config.yaml
arch: "ecapa_tdnn"
model: "sound classifier"
dataset: "drum patterns on synthesised drum kits"
train_examples: 26041
gain_aug_db: 6
n_mels: 80
hop_length: 160
input: "log_mel"
spec_augment: true
win_length: 400
targets: ["pattern", "tempo"]
num_classes: [12, 10]
norm: "groupnorm"
hidden_act: "relu6"
weight_standardization: false
depths: [14]
kernel_size: 5
stem: "single"
widths: [192]
label_smoothing: 0.1
loss: "cross_entropy"
init: "small_normal"
optimizer: "soap"
beta2: 0.99
learning_rate: 0.0046
beta1: 0.95
shampoo_beta: 0.99
eps: 1e-08
precondition_frequency: 50
max_precond_dim: 1024
merge_dims: true
one_sided: false
adamw_lr_other_params: 0.0014
max_grad_norm: 1.0
cautious_weight_decay: true
max_steps: 10900
batch_size: 64
epochs: 26.8
lr_schedule: "wsd"
decay_fraction: 0.2
final_lr_fraction: 0
warmup_steps: 1090
weight_decay: 0.09
adamw_weight_decay_other_params: 0.01
Rows from block 7 of a small sound classifier, named by matrix and row number. Each number is 200 + 20 x the weight over its row's rms, rounded and kept within 0 to 999. All counts start at 0. After the name is the row's rms in percent of the matrix's.
After each channel's rows are labels from the 100 clips, of 14976, where the channel reaches its highest value: "top examples" is what is common among them. Only what is clearly more common there than usual is listed. The data: drum patterns on synthesised drum kits. In brackets: how many of the 100.
# c30: last pointwise conv (model.blocks.7.c3.0.weight, 192x192x1), inputs 96-191

c30.58,081,197,218,194,225,200,183,171,174,180,184,193,196,190,204,157,185,211,212,184,174,188,218,189,191,160,218,211,191,216,204,200,203,231,215,175,224,208,193,201,195,235,195,181,206,214,200,191,214,245,186,213,171,208,189,177,202,217,204,202,217,182,208,232,187,198,211,191,195,198,187,163,235,173,200,218,237,213,199,220,240,189,213,197,189,196,202,156,205,188,204,218,197,221,180,210,187
top examples: tempo: 100 to 110 bpm (36); tempo: 120 to 130 bpm (31)

c30.158,076,188,192,214,187,202,187,177,196,191,205,221,200,170,192,213,194,214,195,178,240,192,205,209,212,221,210,213,214,191,202,201,155,169,185,159,196,172,222,173,194,209,187,153,207,210,126,197,152,218,184,228,176,207,190,181,195,220,213,192,202,175,197,200,182,205,212,186,204,174,192,206,200,219,196,220,189,209,193,165,230,192,207,187,234,201,238,253,207,202,216,208,185,193,190,175,200
top examples: tempo: 90 to 100 bpm (95)

c30.19,114,168,178,199,214,209,200,180,198,185,211,228,190,203,197,201,232,213,170,208,162,188,191,250,173,209,203,217,229,186,175,226,210,192,197,280,213,219,204,200,188,232,219,212,181,215,192,177,168,205,205,188,208,187,191,210,163,196,227,189,188,204,212,198,200,164,212,179,220,209,221,186,212,191,244,202,229,199,211,158,195,226,214,213,214,202,195,199,206,209,174,184,209,208,200,211,198
top examples: tempo: 100 to 110 bpm (86)

c30.26,098,197,195,227,193,229,145,172,209,187,199,220,172,176,199,202,197,220,234,204,148,215,244,206,218,229,192,184,177,213,192,200,195,183,194,212,215,189,200,209,226,217,205,205,198,208,191,184,213,191,214,192,214,196,166,185,152,206,166,201,193,204,188,201,206,192,196,217,200,182,191,211,218,176,252,198,226,196,187,202,184,205,183,227,206,236,178,198,186,200,220,154,180,194,182,197,194
top examples: tempo: 100 to 110 bpm (100)

c30.46,070,173,191,187,185,222,185,198,195,210,185,188,203,166,208,176,226,197,225,213,183,200,200,222,200,184,212,216,211,184,206,224,198,195,195,226,200,206,193,204,191,175,215,221,184,181,180,189,193,175,156,215,180,215,181,218,221,180,236,222,212,207,217,208,198,209,215,180,197,198,202,221,198,159,215,161,233,214,227,184,188,179,199,180,229,189,200,156,205,216,183,196,199,215,221,183,202
top examples: tempo: 90 to 100 bpm (57); shuffle (26)

c30.1,089,205,179,210,208,247,166,196,184,220,192,188,230,195,193,191,183,191,203,222,185,216,187,219,226,190,229,218,199,212,181,234,195,179,186,183,187,203,214,168,179,212,183,212,209,216,204,209,236,188,238,186,158,153,199,197,192,171,178,170,200,190,226,147,219,236,223,210,202,174,217,258,238,239,176,188,211,178,191,190,202,232,186,225,227,206,211,218,201,258,218,222,209,200,218,171,190
top examples: tempo: 70 to 80 bpm (75)

c30.163,090,217,210,213,168,169,270,224,176,169,182,201,212,176,175,212,197,157,207,192,181,228,174,194,196,160,238,199,158,208,198,200,176,188,206,177,195,219,213,205,194,226,215,180,188,218,179,237,186,211,218,193,229,237,198,216,203,212,204,200,191,206,209,204,196,205,196,203,179,182,209,191,232,184,154,204,236,186,217,224,203,209,225,190,231,195,203,163,196,203,198,206,213,181,221,187,207
top examples: tempo: 100 to 110 bpm (98)

c30.180,081,207,236,185,190,215,208,193,227,218,207,148,217,199,173,194,183,192,219,229,193,200,196,240,211,213,186,155,214,171,199,220,208,185,219,213,210,199,177,192,204,198,190,213,205,178,156,133,210,160,167,188,213,215,197,188,218,169,221,216,182,172,197,215,209,224,224,200,227,235,241,205,199,177,189,178,187,191,205,208,202,193,222,223,205,204,191,194,164,167,202,216,228,215,206,180,207
top examples: tempo: 120 to 130 bpm (87); random hits (26)

c30.136,114,220,175,247,217,213,195,203,227,190,196,177,210,202,187,176,196,197,156,208,198,204,183,164,187,229,232,182,218,197,181,178,197,192,194,228,227,237,237,258,173,201,223,190,219,188,234,202,172,205,187,207,210,188,203,207,195,195,191,253,179,201,242,205,183,195,153,194,203,144,191,193,186,214,184,200,189,223,201,222,219,173,206,216,175,189,202,241,212,189,214,219,188,176,189,192,189
top examples: tempo: 70 to 80 bpm (59); tempo: 150 to 160 bpm (39)

c30.11,108,161,201,233,209,256,182,187,219,169,192,206,216,213,191,196,164,173,232,198,179,265,196,213,225,219,181,213,171,205,192,219,207,182,180,229,192,196,206,214,180,185,211,175,199,218,270,236,174,197,181,172,203,196,233,211,224,173,173,209,256,197,176,220,204,188,219,200,208,192,211,222,167,224,204,209,173,164,209,218,229,170,200,207,201,218,162,193,194,185,209,191,176,185,221,183,185
top examples: tempo: 90 to 100 bpm (100)

c30.62,078,214,211,210,215,227,157,212,225,220,187,199,205,195,218,202,194,203,199,158,198,198,214,201,186,185,178,193,171,212,242,169,206,207,210,199,177,172,208,171,184,196,203,195,183,215,198,234,177,212,202,222,176,209,167,185,184,191,238,199,190,207,221,218,209,168,200,170,190,208,204,214,146,304,204,226,227,205,207,209,209,186,179,215,208,177,226,232,174,208,201,229,215,185,186,211,215
top examples: tempo: 110 to 120 bpm (99); shuffle (35)

c30.40,104,200,191,184,215,179,196,213,172,218,203,200,195,222,207,195,214,228,155,198,195,166,223,175,220,187,195,203,198,212,216,198,211,204,209,217,210,196,185,212,197,198,195,256,214,221,212,227,202,198,185,163,232,175,204,215,185,206,206,257,218,200,213,193,160,219,177,193,203,216,202,178,186,198,227,210,220,213,227,251,189,211,176,201,204,208,204,163,203,237,187,222,219,152,191,199,196
top examples: tempo: 120 to 130 bpm (69); tempo: 130 to 140 bpm (29)

c30.140,113,143,207,223,179,207,157,210,189,192,187,206,242,175,187,205,158,213,202,194,246,212,223,207,194,206,183,195,172,210,202,202,180,184,197,226,219,165,177,175,197,240,199,202,212,204,192,193,172,202,208,193,229,170,188,187,203,199,210,206,218,170,205,184,210,191,187,194,172,213,196,206,198,170,270,205,209,213,195,242,175,203,195,201,200,226,189,211,200,188,225,190,180,177,192,186,210
top examples: tempo: 100 to 110 bpm (100)

c30.28,077,181,204,188,212,228,211,163,194,164,212,241,216,224,179,181,212,203,211,206,215,225,179,193,231,220,147,203,203,192,165,204,208,181,188,173,229,203,222,223,202,190,188,181,199,196,197,179,235,188,178,200,183,208,201,171,247,188,202,219,226,205,206,163,198,212,220,184,202,189,194,206,196,235,185,218,228,177,215,202,201,197,222,210,208,225,181,177,155,190,209,221,232,161,225,207,225
top examples: tempo: 90 to 100 bpm (100)

c30.55,098,195,172,181,207,193,207,204,177,206,228,185,234,204,193,194,195,195,184,244,181,207,200,176,231,182,182,185,207,233,223,193,199,197,189,186,225,218,223,198,204,187,197,210,204,248,193,197,186,184,219,175,174,212,233,179,228,179,198,262,190,216,191,205,181,181,192,190,202,237,187,194,201,174,218,180,201,199,219,209,176,210,174,211,223,206,233,156,213,221,183,196,219,166,205,171,212
top examples: tempo: 120 to 130 bpm (96)

c30.103,087,257,208,217,186,204,199,220,156,202,208,226,176,210,177,224,203,211,205,171,212,235,187,187,205,201,228,201,169,172,219,191,183,206,224,197,167,205,219,231,201,229,240,194,175,224,190,207,197,210,214,208,160,227,179,176,185,218,228,213,188,245,196,183,205,223,223,207,219,218,194,228,208,213,186,192,178,192,182,171,212,191,179,163,215,184,192,201,184,195,201,211,188,190,240,185,190
top examples: tempo: 100 to 110 bpm (85)

c30.31,101,165,203,236,161,209,177,189,195,234,193,184,183,234,201,186,226,234,176,178,143,206,235,202,194,221,201,210,204,227,227,191,198,261,185,208,238,206,221,230,243,239,204,187,193,194,169,168,255,180,207,201,204,219,210,225,203,216,188,215,219,171,186,190,182,197,208,200,196,194,195,201,185,197,184,192,206,198,188,185,189,172,202,165,191,173,162,211,218,202,192,177,223,195,196,217,193
top examples: tempo: 110 to 120 bpm (100)

c30.59,095,168,243,188,211,211,230,203,213,252,197,179,172,190,223,188,187,223,258,217,189,193,261,192,191,189,243,196,207,175,197,238,214,201,202,212,217,186,190,180,233,201,208,216,221,248,167,220,153,186,203,184,225,205,188,209,203,185,185,198,189,202,178,207,187,205,182,182,157,201,203,161,165,163,203,225,201,214,231,217,183,204,177,201,204,189,198,174,200,179,217,195,188,172,192,205,168
top examples: tempo: 80 to 90 bpm (57)

c30.68,099,232,191,189,214,190,213,207,225,234,221,235,189,242,195,214,225,201,223,170,165,209,190,213,168,206,219,211,180,195,235,199,195,184,224,245,173,215,212,184,212,203,225,192,176,181,164,190,142,179,224,194,233,224,206,193,206,205,221,219,173,200,194,232,208,151,201,214,183,196,215,227,203,234,204,192,233,250,181,216,185,202,172,222,197,190,208,227,185,218,212,241,234,221,190,181,173
top examples: tempo: 100 to 110 bpm (100)

c30.66,099,208,217,208,170,187,200,208,160,189,182,191,194,184,174,216,192,218,206,167,183,183,212,223,189,188,179,178,209,239,175,200,189,190,229,200,215,188,151,202,189,208,223,200,227,189,206,221,194,234,192,199,198,138,188,216,198,235,195,174,222,235,203,197,202,230,237,207,195,206,219,189,178,240,187,191,205,195,198,188,208,218,196,212,234,170,193,167,199,240,220,210,222,192,202,174,189
top examples: tempo: 80 to 90 bpm (97)

c30.14,098,200,241,226,243,201,214,137,196,149,204,210,215,206,211,171,205,216,188,206,208,195,186,206,185,230,152,167,204,165,200,210,191,179,194,216,222,191,211,192,171,212,223,201,205,208,177,212,210,204,223,228,222,209,216,199,210,166,196,228,182,161,200,182,186,206,184,203,224,180,230,208,199,167,218,219,262,188,221,200,211,183,198,198,244,198,184,219,180,218,228,193,216,200,213,170,202
top examples: tempo: 70 to 80 bpm (92); shuffle (37)

c30.169,103,208,161,190,214,211,231,190,169,250,258,188,213,192,205,191,185,202,187,214,182,196,215,191,223,163,229,208,211,257,222,214,179,210,198,221,186,206,201,192,242,183,190,220,206,222,192,199,233,182,210,167,185,211,195,192,195,189,194,269,202,205,207,183,174,209,193,217,185,249,207,211,206,171,198,208,216,210,175,213,166,185,202,190,198,192,184,184,223,161,201,190,205,162,208,190,237
top examples: tempo: 120 to 130 bpm (94)

c30.124,122,268,209,208,193,189,190,214,189,199,193,210,230,231,192,203,190,199,160,177,232,211,156,195,193,217,225,185,186,198,173,184,207,187,197,231,213,232,191,185,161,201,172,206,220,203,196,228,189,219,232,209,181,169,207,210,195,163,201,198,197,222,244,205,197,210,211,203,203,208,235,194,173,226,159,214,200,198,191,193,232,189,199,265,201,189,247,206,218,213,224,196,195,195,186,182,192
top examples: tempo: 110 to 120 bpm (100)

c30.7,132,169,199,204,196,164,233,206,190,161,223,160,220,222,195,193,211,176,253,190,208,195,153,214,158,192,194,222,215,154,222,205,219,172,207,251,179,173,219,192,210,218,204,205,205,199,199,214,197,200,222,169,188,203,209,191,195,194,184,203,191,195,235,185,198,219,206,184,181,212,214,183,275,285,198,191,186,183,198,185,230,213,178,203,205,206,217,216,203,196,200,235,191,188,187,190,211
top examples: tempo: 110 to 120 bpm (84)

c30.115,091,214,203,193,179,178,202,193,218,180,227,193,188,200,205,242,169,198,203,211,226,177,220,207,195,186,153,229,172,208,196,195,182,170,194,173,220,193,202,229,200,236,190,193,196,197,138,185,194,168,185,219,196,209,187,195,222,190,207,210,222,174,196,190,201,207,210,166,187,210,210,220,187,139,209,247,198,200,240,202,232,202,213,216,240,206,233,169,184,205,248,190,218,204,199,179,199
top examples: tempo: 120 to 130 bpm (100)

c30.91,104,220,222,185,220,215,224,187,199,185,188,203,203,182,192,198,197,224,231,210,201,152,186,218,191,166,201,211,211,232,213,185,194,211,188,184,187,175,214,225,194,186,206,212,206,200,174,208,226,184,213,179,182,184,189,164,208,200,187,214,203,240,206,208,200,205,191,214,167,207,204,171,182,258,198,187,186,208,210,212,213,215,184,225,163,219,199,195,188,213,205,218,180,180,196,172,201
top examples: tempo: 110 to 120 bpm (100)

c30.73,091,242,181,185,186,212,191,202,204,211,221,222,189,163,201,209,173,189,213,209,218,219,195,229,188,199,207,183,212,213,183,211,189,212,213,204,186,217,198,213,251,171,223,203,205,201,213,222,239,176,180,174,207,185,176,184,192,183,213,203,183,233,211,223,189,192,200,205,170,183,207,218,171,190,231,178,205,148,205,222,185,204,209,206,214,228,192,186,200,187,201,177,174,181,177,167,164
top examples: tempo: 110 to 120 bpm (95)